config = dict(
    train_examples=145000,
    translate=0.12,
    rotation_deg=5,
    cutout=0.4,
    targets=['palette'],
    norm='rmsnorm',
    hidden_act='gelu',
    parallel_block=False,
    shared_expert=False,
    patch_size=[4, 4],
    precondition_frequency=25,
    max_precond_dim=512,
    max_steps=16400,
    warmup_steps=490,
)
Rows from expert 15 of block 9, named by matrix and row number. Rows with one number belong to one neuron. Each number is 50 + 10 x the weight over its row's rms, rounded and kept within 0 to 99. All counts start at 0. After the name is the row's rms in percent of the matrix's.
# up: expert up (model.blocks.9.mlp.up, 16x192x192), inputs 0-191
# down: expert down (model.blocks.9.mlp.down, 16x192x192, transposed), outputs 0-191
up.120 186:42 33 55 61 54 56 52 53 41 44 41 59 58 60 44 59 49 48 46 50 68 49 65 58 52 47 54 49 38 51 54 51 57 35 55 27 54 56 49 61 49 29 63 55 51 56 53 35 62 51 28 49 62 42 30 53 51 41 45 67 63 27 53 69 48 43 50 57 41 60 52 47 45 53 57 40 36 48 29 61 38 47 48 62 68 56 62 64 46 49 58 54 57 45 55 45 35 58 63 36 61 57 52 64 40 69 47 49 40 40 55 55 32 52 54 63 53 44 51 73 51 49 51 37 59 66 48 52 74 64 37 53 46 64 60 45 42 30 46 43 43 45 60 55 62 71 65 36 46 75 44 41 53 57 46 43 49 48 48 62 50 51 46 54 38 36 56 42 44 55 37 57 63 52 38 62 55 44 47 35 56 57 50 45 40 58 61 66 46 72 50 59
up.121 083:67 41 53 27 43 57 40 52 48 52 50 44 65 42 61 34 47 54 43 52 54 63 45 41 52 61 52 53 50 37 60 44 62 51 48 44 40 61 41 54 38 49 27 45 69 41 40 33 61 30 51 43 42 50 40 39 62 47 47 44 50 26 52 49 54 56 39 44 64 37 54 51 59 42 49 53 52 59 49 41 44 35 60 60 44 75 63 51 64 56 62 45 57 47 37 57 57 39 51 53 44 61 39 63 47 44 47 31 59 48 47 47 70 35 57 46 46 65 37 60 50 63 56 40 39 56 71 45 58 70 46 49 53 47 44 62 57 43 52 43 39 50 53 54 58 61 27 74 52 59 36 51 51 54 49 52 28 40 49 60 40 32 40 46 40 46 57 41 60 44 65 40 47 55 43 67 49 30 42 50 58 55 53 39 36 37 53 70 42 50 45 32
up.122 107:33 38 41 53 51 51 59 46 55 51 37 41 58 54 42 49 50 40 49 55 48 55 72 64 47 46 48 53 37 70 59 59 59 49 48 57 44 47 51 43 44 59 31 55 43 56 28 46 54 56 54 68 59 44 56 58 55 38 61 42 48 33 52 61 60 52 48 47 58 75 54 53 35 56 47 56 75 46 45 35 34 49 58 63 58 30 54 59 47 55 71 51 43 37 41 34 57 56 63 44 48 55 53 55 56 49 55 67 26 60 42 55 34 32 61 35 61 38 48 49 44 41 59 57 40 42 41 29 48 54 48 73 73 61 53 36 46 52 50 46 38 42 41 35 42 37 65 56 52 49 50 60 62 38 50 49 55 52 38 49 47 44 38 46 62 75 52 60 67 65 57 44 55 54 74 46 59 52 42 53 38 34 45 49 45 46 57 59 43 57 47 52
up.123 106:30 41 72 66 49 43 49 49 49 46 55 40 68 33 64 63 72 50 54 58 62 65 61 57 45 29 58 55 45 40 51 33 51 44 33 61 36 52 62 28 51 43 57 67 43 50 59 46 43 42 47 40 51 61 48 51 70 47 58 56 49 37 62 47 47 49 62 53 62 34 76 45 48 39 33 51 40 53 52 73 42 64 34 49 46 38 61 43 54 40 44 58 41 57 45 54 40 38 40 44 45 50 57 49 59 49 61 55 58 57 62 61 53 57 48 39 47 48 62 52 45 66 45 57 59 41 52 48 37 51 47 63 63 42 42 52 57 53 41 43 50 49 46 62 47 54 44 43 67 62 48 55 51 46 45 44 46 47 44 37 55 45 53 46 64 36 52 56 60 57 61 36 44 48 35 30 43 56 55 62 37 71 33 67 66 58 30 64 36 61 57 49
up.124 104:47 65 65 48 64 55 40 73 51 47 45 37 52 44 42 51 77 38 61 61 42 47 71 34 53 39 43 43 55 33 48 48 46 55 54 64 64 42 49 51 36 50 41 61 29 56 51 33 48 45 51 42 47 61 58 38 56 64 54 55 60 56 57 46 50 55 41 54 59 53 56 57 47 43 53 55 58 55 36 35 52 57 38 68 57 59 21 35 60 41 63 41 55 61 53 41 52 57 52 44 48 44 59 45 64 30 49 68 79 61 36 47 50 56 48 34 32 31 53 35 47 70 68 42 49 66 41 38 58 34 48 54 61 50 47 48 45 48 56 56 53 59 41 57 42 65 60 46 61 61 46 50 29 44 51 55 50 42 56 32 49 63 63 45 39 50 56 45 43 45 67 49 55 56 48 45 55 50 47 54 60 52 67 55 47 50 42 33 59 38 42 48
up.125 095:47 66 76 38 45 51 32 39 42 51 47 50 47 57 41 65 60 47 49 57 44 61 67 37 37 37 61 43 47 44 40 24 49 50 51 65 26 57 53 68 62 41 52 50 59 43 59 49 59 52 51 70 50 16 65 56 56 53 73 65 68 52 59 61 55 49 44 68 32 63 46 43 48 46 60 44 56 47 41 55 54 53 62 44 40 56 53 57 65 53 50 57 37 37 44 33 57 76 56 54 51 53 48 63 46 56 53 45 57 47 39 41 35 52 68 38 50 38 52 65 50 51 57 44 57 52 44 47 68 51 71 51 54 64 45 54 55 33 54 43 58 41 57 57 44 66 57 49 59 50 65 56 44 58 39 34 44 60 49 53 49 38 61 49 45 55 47 45 52 34 45 42 53 66 53 51 33 48 51 64 41 65 50 54 41 44 48 42 57 40 53 46
up.126 109:43 50 55 59 28 45 48 54 50 37 52 51 63 46 63 72 62 36 56 41 65 60 55 50 55 42 53 44 43 47 48 35 57 53 41 56 60 52 31 41 45 35 56 50 49 34 42 38 45 34 64 51 60 69 40 61 68 47 46 55 60 36 26 45 63 49 44 59 67 60 45 57 33 53 55 48 44 44 45 49 70 54 58 72 50 34 47 53 46 65 42 51 46 66 48 38 41 67 41 58 32 47 48 43 62 52 63 56 29 42 38 28 42 41 54 51 48 40 39 52 47 52 43 43 48 41 55 48 48 51 40 64 39 57 52 43 64 40 35 40 41 44 47 62 45 42 54 43 60 63 49 49 49 25 67 49 57 59 28 43 49 45 28 53 64 51 46 53 52 53 43 40 40 41 63 25 54 52 45 47 48 53 45 55 40 45 61 62 47 61 47 45
up.127 096:37 52 57 62 43 55 47 61 68 62 40 41 46 37 48 40 60 48 48 42 32 52 55 22 61 47 45 49 34 57 59 43 46 59 47 39 62 47 20 47 40 43 52 42 41 55 40 50 52 44 54 63 37 62 51 70 51 53 61 56 34 53 45 68 36 49 57 55 58 60 44 47 61 58 52 53 66 50 53 56 37 55 46 33 42 55 42 25 52 44 54 42 43 54 47 45 59 59 50 45 43 42 61 38 40 44 46 46 48 56 54 59 36 62 47 51 50 58 59 35 36 53 43 73 49 51 54 42 38 44 53 46 60 46 53 41 53 42 68 47 45 49 50 52 31 30 46 64 65 29 47 61 40 50 22 42 55 46 28 34 44 68 46 47 49 55 67 73 55 41 39 59 59 65 44 44 47 55 48 46 35 59 45 65 28 54 44 60 55 50 54 49
up.128 107:69 49 57 46 49 49 37 54 48 56 42 48 37 62 59 48 28 61 65 47 22 54 67 53 50 46 61 46 44 51 52 36 62 53 41 42 61 50 61 35 52 49 53 43 35 38 43 49 56 50 55 39 61 67 37 46 36 64 50 31 66 57 46 40 56 71 47 47 51 66 55 59 48 46 40 65 55 37 40 40 45 41 55 54 34 55 54 40 63 51 57 52 44 53 56 43 53 45 37 44 39 52 59 40 47 37 59 55 70 41 42 68 63 28 40 47 67 44 35 60 53 61 73 54 69 33 44 43 42 41 46 48 58 43 50 63 53 63 48 54 36 55 56 47 55 53 33 59 60 63 52 53 62 35 65 43 50 49 48 63 53 40 45 55 58 31 36 60 46 55 53 48 39 26 52 64 66 39 56 46 41 56 68 58 49 49 39 51 63 61 45 42
up.129 101:47 60 69 33 60 51 63 73 57 68 49 50 44 59 38 45 43 48 58 62 42 42 52 45 54 47 51 56 56 46 53 38 50 40 53 43 71 53 32 42 56 59 41 41 46 56 42 55 27 48 55 51 50 69 48 53 48 60 48 44 55 60 56 60 47 55 40 61 38 33 37 46 43 34 41 63 29 36 54 36 60 60 68 35 35 51 49 50 70 42 40 54 42 50 45 65 65 61 55 62 54 29 63 56 56 39 61 49 55 45 45 74 54 50 54 24 55 58 51 28 57 57 54 36 60 46 65 39 40 63 49 54 44 30 59 50 53 51 38 58 39 55 59 63 34 42 54 66 45 44 45 57 49 33 43 40 61 53 62 46 58 59 61 43 36 64 54 57 58 59 63 55 49 56 56 64 70 52 51 45 36 50 53 50 46 52 49 35 63 48 58 47
up.130 079:46 60 47 50 49 50 60 55 46 43 69 50 48 52 49 54 60 56 32 48 52 44 31 29 46 60 35 54 33 47 61 57 60 68 45 61 51 50 60 53 27 50 53 45 51 51 57 58 55 47 40 42 43 28 47 57 54 34 48 61 37 42 29 47 48 30 49 54 43 53 35 55 71 51 36 66 33 27 58 54 50 49 50 62 61 47 50 66 54 35 67 26 56 53 48 41 62 51 57 50 41 59 46 37 38 56 62 28 55 52 42 24 55 58 55 34 58 46 50 54 52 71 38 58 50 46 66 56 33 43 38 51 37 48 56 38 47 46 42 53 50 60 53 48 25 58 52 69 44 65 56 46 63 52 27 45 69 56 43 62 47 55 51 46 41 48 50 48 38 43 54 53 45 49 48 40 44 50 58 41 41 54 47 45 44 56 59 38 43 52 37 62
up.131 114:51 26 59 57 47 40 58 43 50 63 49 57 65 50 56 61 46 55 52 50 44 38 72 37 53 33 40 47 59 64 56 55 48 39 35 54 33 51 56 39 50 71 66 46 44 46 36 41 58 44 61 46 58 18 46 42 36 41 58 48 44 37 48 58 52 51 50 58 50 55 44 37 41 47 36 44 53 50 30 50 54 56 76 53 54 46 66 56 58 39 50 48 51 60 45 27 54 60 49 45 60 61 50 61 59 70 42 44 55 32 50 50 54 40 31 46 48 60 59 47 59 61 42 51 38 58 35 56 39 53 45 49 70 44 55 57 51 43 42 30 50 71 48 38 46 42 36 51 53 64 41 51 48 56 39 30 47 68 43 67 60 44 53 52 48 55 49 32 39 47 57 38 21 49 55 58 59 50 47 52 57 64 62 41 38 54 58 61 52 41 50 44
up.132 106:27 57 45 57 67 56 68 43 51 62 39 39 45 48 45 58 61 41 46 44 48 40 60 48 25 44 31 33 30 59 81 54 55 38 56 50 60 47 46 63 55 40 45 46 51 36 56 53 43 41 42 52 60 52 37 33 48 58 60 58 38 28 46 42 64 47 60 39 52 66 46 40 43 52 60 43 53 65 52 51 47 42 36 66 58 42 30 54 57 54 67 50 69 43 48 55 48 42 61 36 49 52 55 45 55 48 62 43 43 56 52 49 48 69 38 43 65 63 43 44 60 56 59 57 35 63 60 39 48 45 47 54 59 44 70 43 49 47 63 41 34 55 45 38 55 42 59 33 58 51 36 32 52 31 48 38 65 49 48 41 57 57 49 51 55 42 58 48 55 57 48 52 64 51 43 39 61 51 55 24 67 41 49 55 40 54 53 68 60 42 47 53
up.133 076:54 35 62 49 68 66 38 61 50 58 48 44 54 49 41 73 45 66 47 30 36 48 56 46 24 42 57 53 40 57 66 44 52 51 54 40 50 61 38 57 50 41 39 37 49 47 49 52 54 55 46 51 37 41 45 58 71 78 49 53 51 42 43 44 55 36 49 42 74 45 53 57 53 45 34 44 30 45 51 53 50 72 49 38 54 41 40 39 41 49 58 45 61 42 64 47 36 57 58 54 46 55 45 38 43 54 41 65 42 54 56 52 51 53 51 53 55 58 55 43 63 59 42 30 52 52 57 44 48 50 44 38 57 40 74 32 43 35 55 42 51 78 46 69 46 40 57 51 53 44 55 61 53 35 47 63 55 59 47 58 61 55 63 60 49 62 44 33 43 44 75 60 32 66 43 58 74 51 56 47 59 52 46 46 41 54 40 50 54 49 36 58
up.134 087:48 58 50 49 65 56 50 51 61 62 63 39 52 41 48 31 53 41 56 60 56 47 58 55 34 58 39 66 64 41 41 58 51 58 32 22 59 61 42 48 27 53 61 29 50 39 61 43 44 36 74 59 54 36 61 55 27 57 57 49 36 38 55 68 49 46 40 56 63 53 57 46 61 60 52 38 62 61 54 50 41 44 49 56 58 57 33 34 44 39 55 48 65 50 42 41 43 39 54 50 61 35 63 58 44 52 38 37 61 51 35 45 47 51 56 59 39 37 44 53 43 34 55 49 44 59 59 67 63 50 53 62 27 54 47 57 68 55 48 56 49 36 42 56 57 63 63 40 65 49 61 44 57 38 37 64 45 43 47 56 54 51 35 44 65 34 50 45 34 41 43 52 39 48 30 61 63 57 55 50 49 43 52 39 38 50 46 44 56 63 45 56
up.135 097:31 34 40 63 52 46 55 39 63 58 49 29 50 67 42 54 26 46 37 52 65 43 43 49 50 40 51 32 33 49 72 37 56 49 66 42 38 43 54 37 33 46 44 42 61 42 44 41 50 36 56 47 55 64 52 40 39 44 70 66 57 40 47 56 43 52 56 59 46 49 42 49 49 30 42 60 60 64 42 49 43 54 62 59 55 50 63 50 50 66 57 53 57 29 59 46 62 53 47 50 61 37 44 64 53 71 41 34 33 46 45 51 33 57 26 48 56 47 52 76 59 58 65 40 43 56 47 44 42 19 41 51 66 52 47 57 51 56 46 46 55 49 48 52 58 54 41 58 37 53 40 40 55 46 36 57 51 43 52 44 51 46 47 44 54 38 80 46 56 49 65 43 49 48 62 64 52 52 57 41 53 49 56 36 49 57 42 47 39 44 58 49
up.136 075:55 45 60 46 39 51 62 56 54 35 32 61 69 49 35 56 64 56 56 39 54 46 67 52 46 54 46 48 62 60 52 48 63 47 50 56 43 47 48 36 60 32 31 46 55 59 37 47 69 51 64 56 53 60 56 54 49 47 58 56 62 40 52 64 42 51 43 63 42 40 45 45 50 51 36 58 61 30 70 37 52 53 60 59 43 48 49 50 51 53 38 39 54 50 46 59 54 59 62 48 50 45 51 55 50 35 51 53 63 41 45 45 43 28 31 67 46 58 33 43 59 62 52 52 30 56 47 38 56 41 44 55 50 78 39 61 51 36 39 61 47 55 28 55 66 59 48 51 37 63 48 50 47 57 45 52 61 39 24 82 53 44 49 52 36 44 41 59 53 50 65 47 57 50 40 58 40 48 45 65 41 37 44 37 78 41 53 68 58 50 43 48
up.137 106:44 45 41 58 39 60 61 51 50 57 60 38 53 65 59 68 45 62 50 31 48 43 67 60 66 40 47 33 54 66 56 57 52 50 52 54 38 29 47 58 44 51 51 62 48 54 43 53 72 43 58 61 71 31 46 33 41 60 48 48 42 36 51 55 43 50 50 49 57 56 55 43 50 59 42 49 58 68 53 45 42 67 51 42 41 42 59 48 51 43 41 40 51 38 40 39 40 67 50 34 66 55 47 52 52 64 54 57 56 50 62 40 55 43 41 41 55 47 48 64 62 55 32 61 34 52 58 58 48 41 42 44 37 38 45 44 40 45 48 37 62 69 39 51 42 38 44 45 51 41 57 69 34 47 40 64 45 44 41 48 39 34 39 52 55 73 41 65 35 30 67 49 66 39 39 47 46 33 45 48 58 49 49 36 60 50 64 80 45 54 47 45
down.120 174:35 56 59 63 67 53 46 41 57 65 62 37 45 57 51 52 59 42 52 55 53 39 41 57 52 40 50 46 54 56 42 47 70 45 44 52 64 54 56 62 56 43 33 55 55 65 47 57 37 65 60 59 35 46 61 44 46 30 45 41 76 52 50 51 60 49 36 64 51 37 64 39 43 60 60 33 33 66 37 59 68 53 33 46 56 34 48 69 37 55 43 43 55 41 56 44 45 58 51 50 49 57 56 48 22 53 54 56 41 49 70 54 42 51 64 46 55 38 54 70 36 61 44 45 43 44 56 43 51 50 33 40 42 59 56 36 49 44 47 43 38 55 59 77 33 49 44 38 54 53 55 56 56 34 49 59 44 46 42 46 67 43 37 53 52 60 59 55 36 48 54 46 51 68 51 60 53 68 61 47 47 37 35 44 36 33 41 67 58 58 48 49
down.121 084:45 38 45 65 57 50 72 45 50 60 46 61 41 58 53 63 48 52 62 61 47 20 33 46 60 42 52 50 35 61 55 56 54 47 40 66 54 39 38 49 66 31 59 43 44 39 55 57 36 60 53 51 46 38 72 65 56 39 59 62 52 57 39 53 53 39 37 44 62 58 58 46 54 66 51 49 34 66 46 43 58 42 65 69 37 49 56 52 33 57 43 54 50 60 42 49 50 54 40 55 63 52 58 31 51 54 40 61 43 32 43 35 38 53 48 57 55 39 52 66 65 59 37 49 55 54 58 34 50 42 71 59 47 35 49 66 33 46 51 52 51 49 51 66 53 29 35 41 34 60 58 61 58 41 45 55 76 61 38 42 48 40 33 50 60 54 47 47 47 61 38 52 54 55 50 44 41 42 44 62 47 58 52 61 36 63 49 43 42 55 49 43
down.122 101:49 52 67 49 40 54 38 54 64 51 55 49 39 55 43 51 69 50 55 53 62 58 50 45 55 58 42 68 42 40 55 53 43 54 51 38 34 60 58 48 17 46 60 51 51 53 65 48 33 35 48 43 41 36 57 70 76 45 49 46 41 62 33 59 51 46 56 70 50 36 47 60 44 55 47 44 51 46 53 51 53 32 45 36 63 72 37 58 55 37 57 50 55 77 58 40 53 39 58 57 49 44 53 58 33 55 47 39 48 42 54 46 56 46 38 44 48 37 51 27 40 54 55 60 75 41 48 38 53 52 70 43 50 51 47 57 42 49 46 47 49 49 61 45 46 46 55 47 54 59 35 49 39 41 34 46 46 50 50 59 65 59 63 71 51 53 47 39 57 37 59 49 43 60 76 28 48 63 45 48 33 57 51 54 47 54 55 41 53 43 71 59
down.123 110:53 47 53 66 58 56 37 52 58 31 47 38 49 52 34 43 37 61 46 40 55 53 34 51 50 61 60 54 46 55 60 43 33 51 58 59 45 29 34 33 55 46 60 38 54 63 62 48 49 62 50 45 50 65 37 74 50 53 56 41 74 41 48 55 47 54 46 53 53 30 47 54 54 40 41 64 52 45 43 57 60 64 74 40 58 62 51 63 47 56 44 47 51 46 52 62 56 61 48 55 38 38 75 64 52 61 33 37 72 60 37 36 42 52 39 66 43 48 45 42 48 39 51 57 49 38 40 53 53 55 58 49 51 44 41 52 65 45 40 38 50 48 35 54 41 36 48 42 69 51 44 54 64 64 41 38 44 44 49 67 74 42 39 65 66 51 45 57 50 60 54 47 52 67 56 61 32 36 26 45 58 39 39 47 54 50 53 46 52 42 39 52
down.124 105:47 44 51 56 45 56 47 40 56 39 45 51 53 44 56 44 50 35 47 36 50 64 40 62 49 57 59 50 35 45 47 70 47 42 45 59 54 39 44 47 67 67 59 45 50 50 62 60 71 64 44 52 45 40 34 25 53 53 40 55 52 47 41 50 49 54 65 46 33 59 53 41 48 40 33 45 43 52 49 49 59 50 35 50 37 50 67 49 30 76 54 54 56 32 44 42 48 49 54 41 61 34 64 51 34 53 40 37 50 43 69 59 37 58 53 63 60 60 47 44 43 37 43 62 49 55 49 71 49 72 51 51 37 65 63 68 64 55 65 51 47 42 50 44 56 54 46 54 61 52 47 47 39 56 32 61 65 56 54 60 39 46 37 69 62 39 49 57 48 52 43 43 51 43 41 51 59 46 52 37 34 49 49 49 63 46 56 20 44 82 59 49
down.125 093:52 43 42 50 45 52 70 49 60 49 53 53 70 43 42 52 55 67 40 17 64 61 42 40 48 47 44 41 59 53 59 70 59 43 49 46 42 46 37 51 59 40 48 60 54 59 58 46 51 62 57 59 53 54 55 41 36 44 24 45 49 66 31 31 55 45 58 52 50 39 46 44 36 59 60 30 47 59 53 46 55 56 49 57 65 54 73 61 45 39 39 50 63 53 56 62 49 53 44 39 39 50 29 52 27 45 49 69 52 67 59 45 52 48 55 69 43 49 48 43 34 51 37 47 76 59 42 50 36 51 53 41 44 37 56 50 33 45 48 34 42 50 44 45 39 51 58 53 43 37 52 58 62 31 60 68 51 64 52 58 56 56 57 64 47 55 61 36 47 52 40 41 47 60 41 50 60 48 65 33 73 46 48 57 60 48 59 46 47 61 46 47
down.126 112:46 50 58 42 57 47 58 48 48 42 44 61 50 57 44 38 48 57 41 53 42 57 40 53 46 63 70 53 52 50 51 62 40 65 65 58 42 71 39 48 48 55 43 61 43 66 58 55 63 68 43 40 64 52 36 40 39 52 41 28 64 46 59 41 38 51 75 52 47 44 55 56 50 39 50 52 63 48 58 60 39 55 22 28 57 56 54 37 48 32 39 61 44 52 60 59 49 43 58 49 63 42 44 46 34 59 41 51 69 51 70 66 62 49 66 28 42 62 54 46 55 65 61 52 46 66 34 56 66 54 67 44 63 54 54 52 46 57 64 64 54 73 54 45 45 60 47 41 54 68 63 44 46 52 40 40 37 42 67 42 50 46 46 54 39 33 58 52 65 54 44 70 47 55 54 62 48 44 47 56 57 52 68 49 54 56 40 57 48 55 49 56
down.127 092:36 49 46 46 55 54 41 40 45 41 69 73 46 68 55 67 66 57 53 40 63 69 43 50 48 60 46 61 57 44 36 50 50 57 54 48 61 48 48 46 46 68 43 45 56 51 59 56 58 52 51 41 51 48 39 40 50 51 43 33 46 39 54 48 41 44 49 53 43 35 52 48 60 55 54 34 44 61 58 46 44 65 42 61 64 44 48 59 39 48 54 61 44 58 56 68 56 49 51 40 52 57 44 65 60 46 47 74 57 50 55 59 72 35 44 63 53 46 44 67 44 30 42 37 67 58 56 55 44 49 66 45 52 42 47 66 55 58 48 21 53 46 49 57 50 65 50 18 33 59 34 44 51 49 54 49 57 45 46 63 56 43 50 73 55 43 58 54 34 39 76 55 42 43 51 48 44 35 43 64 52 62 52 48 64 36 45 49 45 32 72 47
down.128 103:44 52 44 50 45 54 44 54 47 64 62 43 55 31 33 37 55 34 53 48 72 42 38 52 66 62 38 42 43 48 51 72 54 50 39 56 49 65 51 44 43 42 46 59 61 52 43 52 51 65 56 64 51 39 54 50 59 45 39 64 43 37 61 57 52 39 35 56 52 58 40 44 55 44 57 34 44 54 57 60 61 48 52 56 64 43 49 58 45 41 42 50 58 62 49 51 65 71 68 58 51 51 54 54 44 66 39 53 44 52 55 40 56 64 59 48 42 68 59 61 59 31 39 65 42 59 63 35 50 46 60 51 48 37 43 43 41 38 53 45 41 39 40 60 61 38 58 52 49 36 41 45 51 61 44 38 64 28 46 47 42 75 51 46 38 56 27 37 28 42 64 40 60 54 55 53 32 74 40 42 56 52 50 48 33 58 56 63 30 55 50 58
down.129 104:65 61 48 52 56 45 47 39 38 44 53 57 40 47 60 49 44 62 49 41 44 47 45 55 51 45 50 57 46 35 34 58 54 54 47 44 37 59 47 53 42 49 57 63 56 49 51 54 76 69 42 44 51 30 34 26 47 38 36 55 55 44 59 42 30 49 67 58 58 52 64 47 59 58 39 35 48 54 50 58 40 44 49 52 64 63 50 53 46 43 53 61 63 41 53 39 40 29 51 42 43 47 44 52 42 61 26 42 67 35 63 39 49 56 47 56 48 59 59 67 64 50 49 49 48 50 46 55 56 56 57 43 48 41 57 36 55 61 56 46 68 51 50 43 74 71 59 32 64 66 44 35 47 46 46 45 46 57 27 54 34 55 36 65 50 53 66 38 43 49 49 67 43 63 28 36 52 55 49 61 53 62 65 53 60 62 37 54 49 58 57 32
down.130 084:62 35 52 49 52 51 63 41 59 39 52 47 51 56 48 45 49 53 53 39 54 58 60 54 47 48 53 44 54 46 57 33 33 65 52 65 61 51 55 53 64 60 23 68 58 65 57 31 69 52 52 56 57 56 55 41 42 67 42 47 55 76 59 50 53 59 70 54 44 44 51 46 39 38 69 27 54 58 48 36 70 55 54 54 50 55 60 38 64 64 51 64 50 57 55 46 42 44 57 56 54 59 47 57 63 32 34 58 59 62 62 55 52 49 64 52 54 47 59 78 58 32 51 49 54 59 43 40 45 60 64 56 59 36 55 55 57 45 51 54 51 36 41 47 55 38 55 27 39 57 46 61 44 51 65 51 42 53 73 31 54 44 27 49 63 52 57 47 39 52 50 49 59 52 59 54 69 52 40 55 71 46 59 48 62 54 41 42 66 46 50 43
down.131 097:49 59 40 33 38 48 52 55 60 45 58 60 56 58 48 35 39 59 41 46 52 62 42 56 39 57 51 50 51 43 65 39 46 56 49 45 45 44 47 57 53 39 55 60 49 55 43 54 27 48 66 61 52 74 39 73 66 41 56 43 45 54 40 48 48 46 58 39 43 55 50 45 65 55 38 40 44 44 38 45 40 37 45 54 42 51 44 58 56 45 46 57 49 55 52 61 45 45 39 56 40 47 60 54 35 41 64 55 37 58 50 43 58 43 49 67 25 37 39 52 46 44 41 55 57 38 52 46 54 48 55 44 47 27 55 52 63 44 49 42 46 35 66 58 51 51 46 63 59 42 51 57 31 55 67 59 55 44 28 54 43 50 60 47 55 54 40 68 60 46 55 26 88 77 55 31 29 68 61 51 43 53 54 73 46 51 48 43 53 38 40 53
down.132 096:72 55 56 45 48 39 36 50 48 29 60 49 48 49 66 44 44 52 35 51 54 55 39 55 50 54 44 44 71 57 47 46 62 46 45 68 49 51 29 41 52 40 51 60 43 38 40 45 57 42 46 43 49 76 59 44 56 42 60 48 39 48 55 47 50 45 56 50 44 49 51 54 45 43 55 37 29 54 70 49 25 52 50 47 44 51 54 35 48 47 43 39 46 49 48 38 47 60 30 52 46 33 51 61 56 55 60 46 47 55 42 67 51 62 31 30 55 43 49 50 44 56 65 45 55 50 55 47 27 42 44 44 53 46 49 51 43 50 56 55 75 51 64 55 48 47 57 52 30 56 62 71 35 70 65 50 49 47 55 41 45 57 42 33 58 36 75 82 65 53 44 60 38 62 46 37 41 53 39 49 62 45 60 33 57 49 41 63 48 39 54 40
down.133 081:52 42 57 45 28 50 44 41 45 40 43 57 43 59 53 56 56 32 38 60 55 50 56 56 61 58 32 42 43 41 42 49 59 62 64 55 44 35 53 39 44 51 59 57 62 60 44 52 61 44 51 55 45 43 60 45 55 54 52 62 49 75 58 61 47 31 54 48 36 43 58 62 58 54 46 49 49 49 52 42 57 46 69 53 55 44 50 51 49 48 24 40 55 64 49 42 46 48 60 66 49 41 52 42 58 63 60 27 51 42 31 41 46 62 51 61 44 47 51 54 64 36 45 52 51 34 55 52 35 48 56 69 54 61 26 61 48 65 51 56 46 27 64 45 48 64 53 57 46 43 54 49 50 53 59 53 45 46 25 68 38 36 42 41 62 35 49 39 72 35 39 35 43 36 26 36 67 47 37 58 44 48 59 46 62 55 51 35 52 50 62 40
down.134 094:43 41 40 57 45 63 65 42 34 69 43 50 49 51 59 49 56 42 54 49 55 45 63 67 52 49 65 44 57 47 44 64 63 50 57 66 56 51 48 52 51 46 47 51 54 37 38 53 46 40 32 48 46 52 50 45 59 59 36 51 58 54 52 50 65 52 44 46 41 65 53 50 34 48 67 66 48 65 57 59 57 53 49 55 35 43 37 49 66 65 63 54 35 52 57 50 50 49 56 53 36 54 43 58 64 57 56 65 51 44 47 51 51 56 54 60 57 73 52 71 43 31 61 46 50 37 42 27 46 50 24 52 43 36 42 37 45 51 42 59 46 66 33 75 39 51 60 44 43 73 37 56 49 48 49 56 62 40 42 42 46 18 61 39 53 45 45 39 66 50 56 48 58 44 52 38 62 65 65 69 44 38 58 63 38 49 46 40 41 53 32 47
down.135 083:59 55 54 42 63 47 25 64 49 53 60 83 51 57 50 61 62 40 51 52 23 53 49 67 38 53 51 67 52 50 47 53 33 48 33 65 47 52 48 45 60 45 50 46 24 59 54 47 49 57 66 53 35 52 62 62 73 49 49 34 41 56 46 39 50 42 46 42 58 47 42 52 54 63 60 64 48 54 47 68 64 45 57 51 42 51 36 70 65 59 45 59 46 48 45 48 51 58 51 47 37 53 45 57 52 43 46 57 48 48 56 30 54 43 65 65 24 50 61 39 46 63 35 46 50 41 68 40 57 67 60 30 42 51 49 48 39 53 41 38 58 38 47 62 59 53 58 57 44 63 52 56 37 62 40 44 59 26 39 45 40 49 47 42 65 65 44 44 47 48 46 60 61 39 55 47 37 47 48 53 67 60 43 65 50 38 47 48 46 54 56 49
down.136 080:48 44 50 48 65 55 39 60 62 57 35 63 36 57 71 53 32 28 63 32 61 69 34 53 61 37 60 40 37 42 54 55 30 45 42 54 70 41 53 56 49 48 65 57 41 49 55 44 60 29 56 47 43 43 42 51 42 48 65 39 38 52 49 51 35 47 36 62 46 47 53 46 57 43 60 36 52 56 56 59 52 25 41 52 52 53 47 46 50 53 60 53 46 49 54 41 42 51 43 55 46 62 44 51 62 72 48 62 54 46 58 41 37 39 57 55 54 56 70 60 49 52 43 52 60 44 47 54 48 64 84 36 52 29 51 58 45 69 59 33 55 42 46 58 66 51 50 57 62 61 71 54 48 29 58 53 56 60 53 57 53 36 40 53 45 59 54 43 45 50 51 47 52 56 56 67 67 61 54 39 66 54 52 66 45 56 39 50 30 50 47 46
down.137 106:45 64 58 47 57 32 34 49 46 45 44 58 40 49 45 55 63 42 45 42 43 71 45 63 44 66 41 59 45 51 37 50 30 51 54 50 55 70 64 46 50 32 49 40 51 52 46 49 53 32 51 37 22 52 53 63 63 47 48 51 46 44 46 64 54 38 50 46 46 49 54 29 61 43 36 39 42 44 38 48 55 57 67 34 56 60 42 46 42 54 56 65 33 53 38 63 74 35 51 56 37 63 47 41 29 48 34 54 42 40 45 62 36 53 60 62 54 43 55 50 62 46 54 63 56 36 48 61 62 52 60 44 45 49 41 60 44 50 53 61 42 44 61 65 84 56 46 48 59 42 52 55 40 52 45 63 65 70 41 51 48 55 64 62 42 50 45 59 44 61 62 41 52 54 55 51 42 68 52 54 52 69 60 70 34 57 48 60 54 44 49 57